A small CTC audio transcriber, trained from scratch: mfcc input, adamw at rate 0.0014.
Rows from block 3 of a small CTC audio transcriber, named by matrix and row number. Rows with one number belong to one neuron. Each number is 500 + 25 x the weight over its row's rms, rounded and kept within 0 to 999. All counts start at 0. Numbers have three digits each.
Before each neuron's rows are labels from the 100 clips, of 14976, where the neuron reaches its highest value: "top examples" is what is common among them. Only what is clearly more common there than usual is listed. The data: single English nouns, adjectives and verbs, spoken by a formant synthesiser in many voices.
# fc1: MLP up (model.blocks.3.mlp.fc1.weight, 768x256), inputs 208-255
# fc2: MLP down (model.blocks.3.mlp.fc2.weight, 256x768, transposed), outputs 208-255

top examples: /k/; /ə/; word: quiet; word: market
fc1.77:489536495506473449515482525478492513487473507492496497533499513473484536501484493516519534539459510542498517493531504510555502478457527480511516
fc2.77:507473525503448462537515482487506562497475466511500441475473476490471440497492508467511512479478504440487523487505504500496498492516506530507488

top examples: /aʊ/; /d/; word: found; word: round
fc1.24:508497458498497491496505502536508494519491507521501513486498520464480505514533517467472499476472498550528510473507485510559465500493505516460490
fc2.24:495521534472491490489498501490503490497456517482492491507512558518574442499448487519485520481537501484497552486509514501507475485491480485523524

top examples: /ɪ/; /ɹ/; /dʒ/; /b/
fc1.358:543474526534554530427530475479478457492490484499466466493520521527527483482503493497475468505522514510501498516504535450519473498479480488516480
fc2.358:518482495503502499474512480525510472492535496494465516509528520522521496506540489481467484492489514506494456478509539504522495479498527517503464

top examples: /ʃ/; /ʊ/; /t/; /p/
fc1.326:478482505527484534449505472539471496511469530499507489509518526501451473480535520495528492498529537511443493544453512512518517465497497516546498
fc2.326:515528537483524505478505512501540519502525476496493483519551484474496540520516525532476500535487432521555490537460516489492504510489494528471464

top examples: /ɔ/; /m/; word: small; word: dropped
fc1.13:506539534509510494517427493508409552501491483500543536481527501525489446490482513502520496481513488470478523489510464541501503512437507511465514
fc2.13:516494484473521510515488510477472479518503526477563513494468504503512495474490514474548471497546462495517530470464491531463510469500514547461521

top examples: /f/; /ɛ/; /n/; /d/
fc1.690:517518467488498541510492526524485480515491468538513508503488495530548509538502481455518477464509497472504503491538474512498490474505488475479503
fc2.690:517466500483476474487519525496453488512502541525521538515520476463508488501487499505500455521507490498506532515517575533449502461510498503494487

top examples: /ə/; /l/; /b/; /eɪ/
fc1.156:500523488541506495495504492470464502502524509495537490544494506518496532476482466522496529488510493502520525540520543512504547464493491464493476
fc2.156:470465461511500481527479499514495472469517495482495472522457443518452513479501498473516440480527489493495479488477494494530539499508509536513486

top examples: /ɹ/; /i/; /n/; white noise
fc1.612:538525491535507489457531527500503522501513510496448522492476531474523519471399521461461520509524479515515523517502493492518521513499501505476464
fc2.612:496449500499483467503493477479516549490480508524492476495508482483509490508533511485485490462476523449509488496507481471491474492513498457517522

top examples: /b/; /ɹ/; /oʊ/; /ɑ/
fc1.241:520545523504510512437451530503486464524486502480497480493506540521499494514529523514530503476487497516526499446523484491512480482491468490504480
fc2.241:495497543533489470543523507508524506529512553468504516484481474551501518488478473472500473471516522469509476508495492496512520499518564506484500

top examples: /ɔ/; /b/; word: door
fc1.173:510530491490517507495511524520488476466510486520464500467484533524478509517440508507511511482499486485479485485526488480504522490509455463494492
fc2.173:473485483492480499529496496480508534512504557507508529480505536526561492490545454493514523480492477514518510514496503530520531450525472497536546

top examples: /d/; /ɔ/; /ɹ/; word: door
fc1.667:477489552473549471476464513480486490489476480491498530486494453486495520528473507483483499492517539519485485518556513491501514455476506504495474
fc2.667:481471530458490482501506479488501470511503435488454489517480453518455491462451527465505487523503532529470455524481473514509538491448492496482491

top examples: /i/; /n/; voice: child-like voice
fc1.622:520511507507498438489446510506507515479489500498487541495500496454491534519458505518488524486492492553529535486509486468524469508477522499462502
fc2.622:536475503496497448522509511496474552519474511517495497510488509451506481518509478531540492501453528447493541469529483475480470517525501482517496

top examples: /g/; word: good; /j/; word: yellow
fc1.765:491511524510479510484495526501494457459479521510498478500497469515508492522492514512534523498560519506493463513494514511488524439521521487492462
fc2.765:498510460512493533507525483525507461511467519503512492515516500514533481519505539524520495460540468468506505483479505522507487542523494481530503

top examples: /ʃ/; /ʊ/; word: pushed; word: threw
fc1.462:590525469478529529516530510518490526520512547503445448466523488522509499518468517511516475502514487494474496489503542454529526527524486480488483
fc2.462:433471524451487492509492478522510501484499488489479453499485493535522493495494461476494532473505479528528483496478502516551530465531509523501496

top examples: /ɛ/; /l/; /s/; /p/
fc1.752:500540515501512489538498471502492495494477484504524468480512517534522501471493509497487499484487525519457518514495463501484518517457490500475500
fc2.752:502524503523467491529516515498503502507491508524529504466496531497488474486471512487491463484500475478497467535509455504506517502519539525506507

top examples: /ɔ/; /s/; word: saw
fc1.399:547541512502520527509521527493507501477488520492464504452473532533518540515475536502486505494507500505499475494536511495527521497488444473502494
fc2.399:460514494495475500500503501484553519524545530499474522500526492538542505528546495524492509485517509544542471492497503476530504472529472475519544

top examples: /n/; /aɪ/; /w/; /f/
fc1.303:478481515515519505523496450532471474485496493541488513515522504483490448469493501473512458487505522498452490463458452514459524488467508467505495
fc2.303:498500486485464455504515537475485526516515515558521499484508486488454533508527528486465484517461477478478519507548461518491499503529525511486517

top examples: /t/; /b/; /oʊ/; word: boat
fc1.409:495511545544525505482499489473464505453506475505502475509508475568524516474450497501508517497505492521466468514541531469478509491511550465517459
fc2.409:485481419513512533492499475497507493528541545513498528473483516484516487524502499499492472454504495511500489491512515522473516532516450482501502

top examples: /i/; /l/; word: cleaned
fc1.121:543514560525509491449534490454515510476495552519494499490522486489479515488461530503518498482504524497474503518503522453512482500482494501513482
fc2.121:485493483481508485483513493531516473451512512498509464514501455510505520531512493502495497468480495491513469505481537499545490494541513507513478

top examples: /ə/; /k/; /tʃ/; /ɪ/
fc1.48:472507513521496500520504468436470510458453508485528480470470509519484514476507511506511474488509540526516509457505491501503448473516472518470451
fc2.48:506499482501519540487487518504487489507492523473514522504497555494516479515493502527477491537476486524521524449563483488500468569499464514505500

top examples: /ɪ/; /ɝ/; /tʃ/; /p/
fc1.558:484508476473499494511477454436511437513482507491560481516483509529501528480479477540512533507447497536524501518530539552514521485502460485501490
fc2.558:500493526465503480528482497485506505514486508469523477510483438534504482520493524489522504449505491500478507482425484524498477485503478544503474

top examples: /s/; /aʊ/; word: house; word: mouse
fc1.201:507513534477497517448507509528495501496522522517545498533513477497482445506528521485505486496518533515469475526518500498527492495487527499512498
fc2.201:509471526494508507497508497509492503496489439506481508493504500487469516481518509495493526511486433488502484541470559496507529469500497523501461

top examples: /t/; /ɹ/; /ɑ/; /oʊ/
fc1.333:501520504535520512501535509460446499515505470480472495487508472543553461491458505505476527502558491517484526491505509471500545484504522483515517
fc2.333:493528483508480488528509505525488492480490535504519488506477505464478505517482476491502488499491464503535476518499510519491488508539487482478502

top examples: /æ/; /p/; word: hat; word: painted
fc1.47:491476518501493470479514501452480480435492507548511496487469480512486528471483522503496502473477552505445470494513514485488514507514461472548505
fc2.47:499491540479513482512468532515526513478478525500538523451489511506528472509511526499509526485472473525466529469466469507502520557507532498489557

top examples: /l/; /i/; /w/; word: wheel
fc1.422:471491492497485499499513483470497494512509474531495524483512488512492452496487493478476521478533530500491528510524494521488505469546474496530556
fc2.422:527510560487487466489485521504476515523480510503502495508531496501512464522524575498482519528469532521460489481489486492536461520484499508502504

top examples: /æ/; /p/; /ə/; /l/
fc1.37:506509535528453495489497509453501562463519528520512521480467493506492488484431499471457512497477513550484518491539484508464531475484536536465470
fc2.37:491460495448501506516463522510524567489508508497513533484487498502517544487539529525520520507493466501466477502484497479488531515522499470446495

top examples: /l/; /ɝ/; /aɪ/; /v/
fc1.706:518515507487490488493502480498489484515509541543502481480512538485515512504518489480472503472471561532480503483506463497532503514480482510494492
fc2.706:526488521480462486543532458531465530521514479536482521489527553548530479485488497498510524496531498450469527546534467493509505491512512544543506

top examples: /ə/; /k/; /aɪ/; /w/
fc1.402:500482506537501495495518468474463518479474509540526534501494517512441494491526507483489469482498493470486527533509471506494545500465525481516535
fc2.402:538496486516517529511504469478473472516483525505466504500467469489536504517496452481514483488511468514558543447534517490485503510476469509489524

top examples: /ʃ/; /u/; word: shoe
fc1.28:498474508519538527462504461456454497480464471506533475475528495536546483481518522505479463506541521564467514537491529497505483501486538510498490
fc2.28:529489451495500488488501498497462505517533499485477555483536510506555532504492474523450502473535494472459490472480489534502502518478503489503545

top examples: /ʃ/; /p/; /ɑ/; word: shop
fc1.674:477502538494532505488472522476462524485491465506520489484503501528481481472557538473486502518514497528451488509507527487497503476461536499470520
fc2.674:427519502520547509545520546519508482547538507482507470507502484507550478477461545500487500501499469474512438500480541517484533522559549494493474

top examples: /ʌ/; /dʒ/; /m/; /p/
fc1.35:476476499469549517504428468495451493454490492512519498505528470478508514479479510536503499505505495502483494522521500495484501448471502480482462
fc2.35:477483502469504538517444469525468452487471465470492476485514477531518518496452493529504489454504501516473492527522573520519510490488500481458475

top examples: /ɪ/; /g/; word: big; word: thin
fc1.621:564470542531564548456489464520503482477509518520457493496525500537511504494474477480487464519499530539473487494493502456467475504496485477498454
fc2.621:511499508501501539479488485489531485522540460506476459524482489478509500485503515484507484508483453497495489476472523505502541538464536511495466

top examples: /ʃ/; /t/; /ʊ/; /p/
fc1.695:547518524484545561480504497534504484502477485506464453491521527488454460495514518509499510510503484497451485509482508443531516524479504484492477
fc2.695:506497504456523547514459496536513483529470488452475463452489496516487526511493499490491523498509461518517455528469516524508505509515480527442480

top examples: /ɪ/; /n/; /oʊ/; /w/
fc1.627:487501511516502500462494486482491461498528510496484487500494553543513519483529483485500485505478525483501452509489492508474508490496443512526486
fc2.627:477505511519488493538474504452514501459502481521515465514473527528492503485515553503534481477504429525527547528486500494484489534502509525535512

top examples: /f/; /ɝ/; /aʊ/; /l/
fc1.669:501507461459493524471514521534490537507552484558552527513517482500489513551503493487499474482514532477489489513536491526485492440511485508487497
fc2.669:513467480492453478493529554502470524512516538517527522514494474480496486526512466476509494502480487465525505516536560536476523464516537501498489

top examples: /ʌ/; /z/; word: chose; word: jumped
fc1.143:473521509534547468468502532488464521456499491532508487503500448481505535502518520485517461490546503492484444526527502504503518471500551489490510
fc2.143:441525454503490508491530529498505452559524485493507534528494497497506482515510497476506535476511506458457473521505532531495532493537525519483485

top examples: /b/; /k/
fc1.709:489536513499522534476494506472472509517442524489526502502537467494515503486554527523493494408524513512462494509558468525490516480513514482530490
fc2.709:499482498484518486511539530466474474503512501482516518510521499455504533492508561487532461463518473455476506462464474553502528507498503543502491

top examples: /t/; /l/; word: laughed; word: letter
fc1.278:518508460529502481490465484476454513496481491513516491489534484517517498488479492519464523494462514541486518495496488486480523470488492489457470
fc2.278:503526529513452497510524545490476519516508534467543483470483512498540453498450480468501480514488480497493467534499458528543523501502516509500483

top examples: reverberation; /ɔ/; /ɑ/; /b/
fc1.27:550533483509501492527490523487506515478492511476468492483491476511443440533498506505503458474510500468493540460514456517493490501471521529509549
fc2.27:500496526474528500513492471467461484471536513543533504514537500496478491446463516486496491504505478505471509494510410529478521510490513503480480

top examples: /d/; /ɔ/; /ɹ/; word: door
fc1.626:533505534484508467479483507545473510519541531499466511508458492516548516504448485528468520489532510496524507523552483489501509486494485479482469
fc2.626:474500531477459456488470545460513502509489416491515501560481454538481467496539475466513482522468504524519519508509515512504475482456500464518539

top examples: /ə/; /t/; /ɑ/; /m/
fc1.416:515482484497483478509509526499512480498485506473491490509471480510481498515496471494515503501528451468497506488504470496498495496468528499508513
fc2.416:503483541515501500519504533479502494512524464511483480514494465492485501504494495483517469471511476474526491521487526532513523489485542487507515

top examples: /f/; /aʊ/; /ɝ/; /l/
fc1.736:517491506486481515507518452508483489493519492509516513523525499508514495472523485500499465513491521495475508524470458509488489480478506526441477
fc2.736:509489484474492514459535530499520491495533555504523527518530468469514517489548499515509476490493529524533460505468534554488489478537510460443508

top examples: /ə/; /ɑ/; /ɹ/; /m/
fc1.732:511473512534508507510513500443489512479476473506523528481477481522494523528531483446515499480513513491518542515524517513477517481458548491481504
fc2.732:483491526511493507520492517473547538542529459462475508487471460531465506499485467479514532508524498472507485548477555503486541459479500547473514

top examples: reverberation; /ʃ/; /u/; word: shoe
fc1.572:534480493540532508496499495493489506493446494443479481461516471471520485505509513484481518496545552544502497511515523495524450486453522492496495
fc2.572:507491497520482474510481538487533528539496475453483457468495479517557443516437492522495507509475549483498469481520510490536473497523503531573454

top examples: /ɹ/; /d/; word: road; word: round
fc1.60:516490504547471501508527448483444532489515533538495494483490483520495483489478483472478514463553516508450507527498501504481528485458516487504451
fc2.60:493512489476488502481519573492517504496482506533505496500501477479505464515500517446497486501455482502525473536482497516498518511518466458484464

top examples: /ɔ/; /s/; word: saw; word: lost
fc1.204:552530503476565517513491530489487504508514497479468480456499472540511518542460538492503536494537501500485476487520529465522523512512476435492485
fc2.204:471481509486457505521486456509558503518508482496477500496524500523528547509508493535504518468491516538523481541480516492543496476502506515508498

top examples: /d/; /ɔ/; /ɹ/; word: door
fc1.720:471477506472503480450444496516477470515453510521511493507512486488520494505502517543477505517463528566463474542549513492536504441492469492483500
fc2.720:482518520493488544513502502491452482521482449500507505507520495525493498494484519506512535500490501517497493533498512535505547491432505469505537

top examples: /i/; /tʃ/; /b/; word: beach
fc1.411:517477474445464498473507438510515494485500473551473535504500504469487479535516493504484511491513513485488519511513513468492457517489534480516522
fc2.411:468471533491483514490546511496510470536540490457502479482502495491531492507481504509478520510526482513493480492483480521489481517469484506479525

top examples: /s/; /ɛ/; word: slept; word: forest
fc1.437:534520522470508487467504527517498491478493500475469501496496551527510466492505541513458479508485512497480511430491451492528522509523520512455526
fc2.437:476489540537507487532482492490502537524524491445511511464494500483528505513495530478504498496516468475529507553462474478463530501497540501506492

top examples: /t/; /eɪ/; /w/; word: waits
fc1.199:490489527521549520454497505473484449478474477490505474511528465518510515498503488498481467497539502526494446526514525514479522465507523465543506
fc2.199:492513467528475522487534488503516493526523519536516495505508517513517467505487486490504457485502488472467501503472489547451542537503482495501502

top examples: /ɝ/; /k/; word: picture; word: doctor
fc1.689:477492491464489473504452482466486484448490473499518473482501448509487509515538476509503484465526517467485523498511445563461475490491511475465523
fc2.689:488499546511512500452529502481549523501517512525440448513460531512485501472471538494455513534481545477499500488506532475536505515551526514540493

top examples: /n/; /ɔɪ/; word: coin; word: orange
fc1.323:478501524476520491462487486515478528468519477509512502501494489509512486482494528510482511524526562496439521494507513511503516496464520479511530
fc2.323:499522530511448523507499482515498516495469500497524480534447515517475454472470507464472535523457533484485510491515487539536527492492526535486517

top examples: /n/; /ɪ/; word: kitchen; word: window
fc1.134:538537496538528510490504519479488549491514525492505516504509479527525534508535507484478513476541496493476473545514500485501524471512507473517482
fc2.134:505492517498459489470501512494517480537453488461525513504511504505524482479505488487522488552493503561509527512494508540526518475487499530490495

top examples: /b/; /oʊ/; /t/; word: boat
fc1.192:519541506515525486478447530523486449493467496493468457481494497488482520511507515531508518487514492523479455466518513489512499483512498508498513
fc2.192:465491470530481509491536502484506465490522548488524557465494519510536485535498480509490474469517513456479478514503484491477495502519482503551541

top examples: /g/; /b/; word: bag; word: big
fc1.322:492500489507520490536487481523487518492488516514485480496476509533536471480465476487527480476552573524482502487517526510503501462487481453538457
fc2.322:524505464488493498525493498511487528546510473516501499494540539518509478504501515537497478507494535509499549498518547512504500465492456530511491

top examples: /ɪ/; /h/; word: kitchen; word: hill
fc1.312:486475517491515510488478438518477485489485498509493472528510527529478492455509498479519481516530519477441476500500482498486474494476493512526480
fc2.312:486481502553473453538498523520523514492522507467466501455471533450532520484498515532522486504473462514531534481528472467473501548497505507480530

top examples: /oʊ/; /t/; /b/; /ɑ/
fc1.343:555522498495523511543481503495510494495464512488496469509526516537488489529494503470494510457510535499465500468482476529498481492500469525506497
fc2.343:464506484535536521496510514513513460540492517507512526552504475468497509524519481490502512488515497481535502500505530481486488522508522439469540

top examples: /n/; /s/; /aʊ/; /oʊ/
fc1.683:506513554505513504483490491502513502459481493507517483515479458503463500503519519490539493512505565508487469521545532512481516444492522504494517
fc2.683:520485494518494469549508497519516536508496446506529492501496468499466480488514493474544535509498468458502507535518518506460472455513490511522482

top examples: /d/; /s/; /oʊ/; word: sold
fc1.270:499528459462498515503454512527493540536524501505459529485475493498530518530472527505469500476491522523520457529519480521529500502463473489500516
fc2.270:498507523518494507540537503496508481513504443506467484549505489508485496499548496489502467529490502513505510493496492509479475516471495450528527

top examples: /ɹ/; /v/; /ɪ/
fc1.515:546489478488509529477509432533473494531507518507475499514533552521481485486540491482490497497473523495512530522525501523532476511504462535478454
fc2.515:507510533480543490518512475490542483501531448524507485523536477521486532514519475493532541472546535456499536513490538481479512488505528507532513

top examples: /d/; /ɑ/; word: doctor; word: door
fc1.705:491506525463557483474470518520479531470488504502495492494510475501508514474464530512483527504504505535459495528524510471512514440477502502466447
fc2.705:467513510462480536484462488514457457519471449454488484507519503507530495451455501490507495506506511537482469524519530538513533458473494496458467

top examples: /aʊ/; /s/; word: mouse; word: house
fc1.688:533489470502524507509488495523481508511524454485494525493489544499505466524511517490490491479501512516518553466527515508532463500519542525525514
fc2.688:496506502522488505533461484512512491567436493460492482488491512551578498492429486521499542486490488479522517516501514487500517502506488505501491

top examples: /f/; word: knife; /ð/; word: feather
fc1.471:490543473497490515498502508513499489503535512552532453468549485494504483480518468463521496484514528487511507487518502505436513495517524495472465
fc2.471:502506480558520482527498545515497513462473498526480485502484519523502486476512455521499490537523505499507502484530479493477509491495488455586528

top examples: /n/; /aɪ/; /f/; word: knife
fc1.379:481496502487544514497477489504447451450511511499519495498539501541501486447489477506519471508561516461466503476493453512463535479520526489499499
fc2.379:494476496507480551491455492518491520528521462538507470549506436512487489470491525511514512550475542501519473472549530494522517509491496455512501

top examples: /f/; /ə/; /ɔ/; word: forest
fc1.729:491503463475507526538475491499435524476501431526510517503532499501482533480534485506525430466521508496491531486526488529477466477520502515497484
fc2.729:542517523483472488514503514456492527514520553494544538515505485500520507481500515507542505493497469479523542501487533547461498511486509515418483

top examples: /i/; /d/; /n/; /u/
fc1.502:553502536533506501505501482482514508504482511508480473490500477482516505494478524494486477463541498535498522491501518438477467539495550504477511
fc2.502:510461496482496487461497492551535524487482510475478488504507495471510541550540531484480525452489531485549491481535511476532462485523507553527445

top examples: /ɛ/; /l/; /j/; /oʊ/
fc1.559:476484480478509467469463512486495487426489527499521502488511505482469527480478518522503503479497472502480494472504490465491519528501466467448471
fc2.559:470500499511465499486476488487501472483465425501484495503482512522525498480477497484508520472470469497506490521509554479533526457497496509481453

top examples: /ɹ/; /ɛ/; word: red; word: bridge
fc1.540:525531466511502518511506476496459514496485551552506480484551516509483469493491519469494497480470505494448502511500499458472496526486484515471480
fc2.540:515512501527473489494504516481513515494514526542524494497500522486443472480446487479476450544475499479504478497535510487525517488567526507504500

top examples: reverberation; /d/; /ɹ/; /aʊ/
fc1.431:492531477496494489478441510549453475497505511476462512486484515466449495530530489470475514488488489511519508487510508501504503486465499537501493
fc2.431:510467483495464555471516446506530471483458499512483515480505489507495485523480459524483539477570479515517500522469497505506487483511503528473486

top examples: /ɝ/; /s/; word: sister; word: sailor
fc1.179:529519489515500490523508514508479558499465498489489512469525513528503452504467475467492442488555514481449535498501489515505514457459540495521508
fc2.179:493521510480507515526491492475458525538491538476507519479491512508526485518447492513450476474529555537501518504530499573516486514472499458499476

top examples: /t/; /ʃ/; /eɪ/; /f/
fc1.108:525479538519528502510539496491511499491478454511507476492506472509497439484543528474522404502504529521492503456468480489505463541487507437501515
fc2.108:522492474487496524477480497496515508519501480492484510477497508536498503491499473466475543494500508522469491533457471520486535464491495564509445

top examples: /oʊ/; /n/; /t/; /s/
fc1.730:492543528483496485499537533510495547480502496501489519501479489528516507522499539523466526468532528476482498531566503495513538515501484499503508
fc2.730:525474512477503510496490542480517497513462512477514506520470489547553510486470517459518540505492480547515515498498530492545527484496491488462470

top examples: /f/; /ɝ/; /aʊ/; word: flower
fc1.585:526514475470478521460485449520473523506526479517519516489532516517523525523501502505524477478526514510463512531501486509471492481511469512460492
fc2.585:522480469467455488494519541516488518511556542544504534504526449453512518522506481480513497463512516494525495481532508547470520460562521518469495

top examples: /s/; /t/; /ɛ/; /p/
fc1.335:503510502505493491523492494538481505495479503493492511479496519516491498470526492481484462455506512497481508436466428497488507532461475517473495
fc2.335:549521524482485472546542500510518518553506460489485476473536541509499481495500525501519544480506524480498487518520507515507518482509491529493493

top examples: /d/; /ɑ/; /t/; /ɝ/
fc1.504:499524505476538505490428504487447502509472502507533477459557474485486506494497504537488491443511516484496487485544460510494527513500502456489513
fc2.504:470475505485506494493516560488476484494507533495473499526479490470482454455484548449501452485501517508453455482505488539539511483522465511485488

top examples: /b/; /ɝ/
fc1.531:523527487510516534517422477495490497527474503495492494464549494471486493515514496496473471407511503515513476472533463512465486526506501499471502
fc2.531:469505476498519509500494538519473460523454538507492530549494494482507512524532539475506468471515492477493471459495523526496494512485498476485517

top examples: /k/; /n/; /i/; word: cleaned
fc1.87:483459542527551494504521485460500484498473537479544524485466512496475453470528514444540486486516560502493480508497426524474517494477505508523536
fc2.87:503474480489468466533511537534444493490497486544522484505499497503485473507460482503490464505500480503471480494498478540483522515481475490521510

top examples: /ɔ/; /b/; word: bought; /m/
fc1.759:533529499486531495497463497496481510476483547489497459498538510516518512501451527533493524477517536525475496537544522489542491522484480491509475
fc2.759:485475492487457515504483462521545523488558483488494509519495469515528537518535481510502507527470529529522465499507460487529509483553471513486483

top examples: /æ/; /ŋ/; /s/; word: sang
fc1.256:516534509514548517463471536499489532497470529479518557458471503503509521532460518516462483502512489506542516490529507470510508489477530507463490
fc2.256:450486515467490510496460523486508479497482477486458524496465499506481511490520540513484536527485478509502512527517486492484524488550465499479515

top examples: /ɪ/; /ŋ/; word: king; word: hill
fc1.68:538460523528511486469500457489498478494500518512456498512506518491529510477531498499481479514516561542481459499506495457480472491488489505458473
fc2.68:470502522509499531511482503516508497477507439475501492502466555486511522447509510470516518531462444535507477516470524460501508542475492528492470

top examples: /l/; /p/; /t/; /ɛ/
fc1.38:505493525480497482465492453488492476500517488495542539479473513494494469495527492488469530496508522494515536485507468486531517488502488508468514
fc2.38:493520506519464489482496509464492489458484537491544503539502504517499515499509517528497452544482523519480515513500432527549488475485506534517513

top examples: /aʊ/; /s/; word: house; word: mouse
fc1.391:529504454506481493516454501547457537513491504480474527467495503474473499516497505481506502485494515535501512460530500517511478489470478532526474
fc2.391:475465511513496520468521500456539465481499493518491500526453475518486467516503465523492493537501487510520464503471489487510538472526526477511517

top examples: /ə/; /ʒ/; /j/; /u/
fc1.660:504487509517480485503490521450483528458478461474490523486474457522476490514522498504523519502523483507499547514502525482505511452458532528521519
fc2.660:479503508501518533508512533475531552492511462499499455501466516504485476512488494514501475567510439515467507506500501499503533499474474478490497

top examples: /f/; /ɔ/; /ə/; word: forest
fc1.95:477499477456477529490517474462496519496493466503521510509524512517488482499534498508513503495501493492469533513467463543518504476470504535447509
fc2.95:475487526460499514462513513494536517482534489502483496481536477495531502526518541502468498500478535524499498505477495497491476489542503489497518

top examples: /g/; /d/; word: good; word: garden
fc1.725:466503506513532545476480482507466448448472544510539481509521483480509487498482513480554473470544565534505462506526465522467513469494523456528458
fc2.725:487474474490525478517482507518479509529504498486505500538516512493528480503503515529547511488500490501493509446507474507464511508515472475516507

top examples: /s/; /n/; /t/; /oʊ/
fc1.413:495544488511510523532493508504456546500493470490493563474488501516472485478528489455436519465516506494508530485494497522518524430498521542467517
fc2.413:531525505527508472477471512460506508516510497487535507501581500471488506540518522518456535482478455455537515501517505535487485541523490505462517

top examples: reverberation; /b/; /ɔɪ/; word: boy
fc1.481:466474493474468476492484495552520496489499512524484456527489484516506484508483468505488528498504534527488497550510517513451497455477460472471514
fc2.481:551514468473518508560465446511506502517526477507488534510522481512462547519470497519485545474497478508527508496521513489522496529516504494503441

top examples: /t/; /ə/; /w/; /aɪ/
fc1.298:478481489522508542528528479481481511477503476519505472490459491513488538464520470473463498505498511490478513469473519471448507503495541460508507
fc2.298:507486511507470514469502487522502522527515504472453551494515513475478531517561457565518512501512476527532479530492507477530464488532495497485506

top examples: /t/; /s/; /ɔ/; word: lost
fc1.46:524520529472496495484520525495505529496558487518486473485452511510518454520486538506521520509503524507453510508530539474534516504498497515521514
fc2.46:488489491492493485514489515548518539493496516464516510480484495555550532541448493519533479476503496534524500504509497482502508491524492478510496

top examples: /ɝ/; /w/; word: works; word: girl
fc1.448:499466545531535464504532510494498480476472494521475470507459479507495502450497493479477446510506520557489503504491516482502520470509518490499500
fc2.448:524512461496503536466518490516465481536510546489506516528495540489527480511500523453479503524525477481468505499483478540481538483485524524477492

top examples: /ɪ/; /n/; /d/; /eɪ/
fc1.342:484523457473488543474501475534487462487478496548521490498563506491515521515550450483507513468487509477486482521534466523466494508491525489463494
fc2.342:463510462435512490495471520502524504506519431495532504514500463509543505506517503545469540507505530484470507501526518491500448505512507479523507

top examples: /aʊ/; /m/; word: mouse; word: flower
fc1.313:490508504519530514502443496530458511519545524495524538491518515480475492454499483478465472471501499465513490466530432536506501519503523534507512
fc2.313:506536489517466482488457495506476508560519498473470531466518555510544493513512494497458529460476527474492541464555517501483500489502514532497525

top examples: /ʃ/; /u/; word: shoe; reverberation
fc1.679:483464509438544504489482490502485518468519468501473490486539485526501480488509531478478522505529515529477496503488483484525485475468514529479492
fc2.679:482513475496502483538535509505498527533534487495486496458525569511473480473499500457480518487510467493452521501508471519511495551518531540520504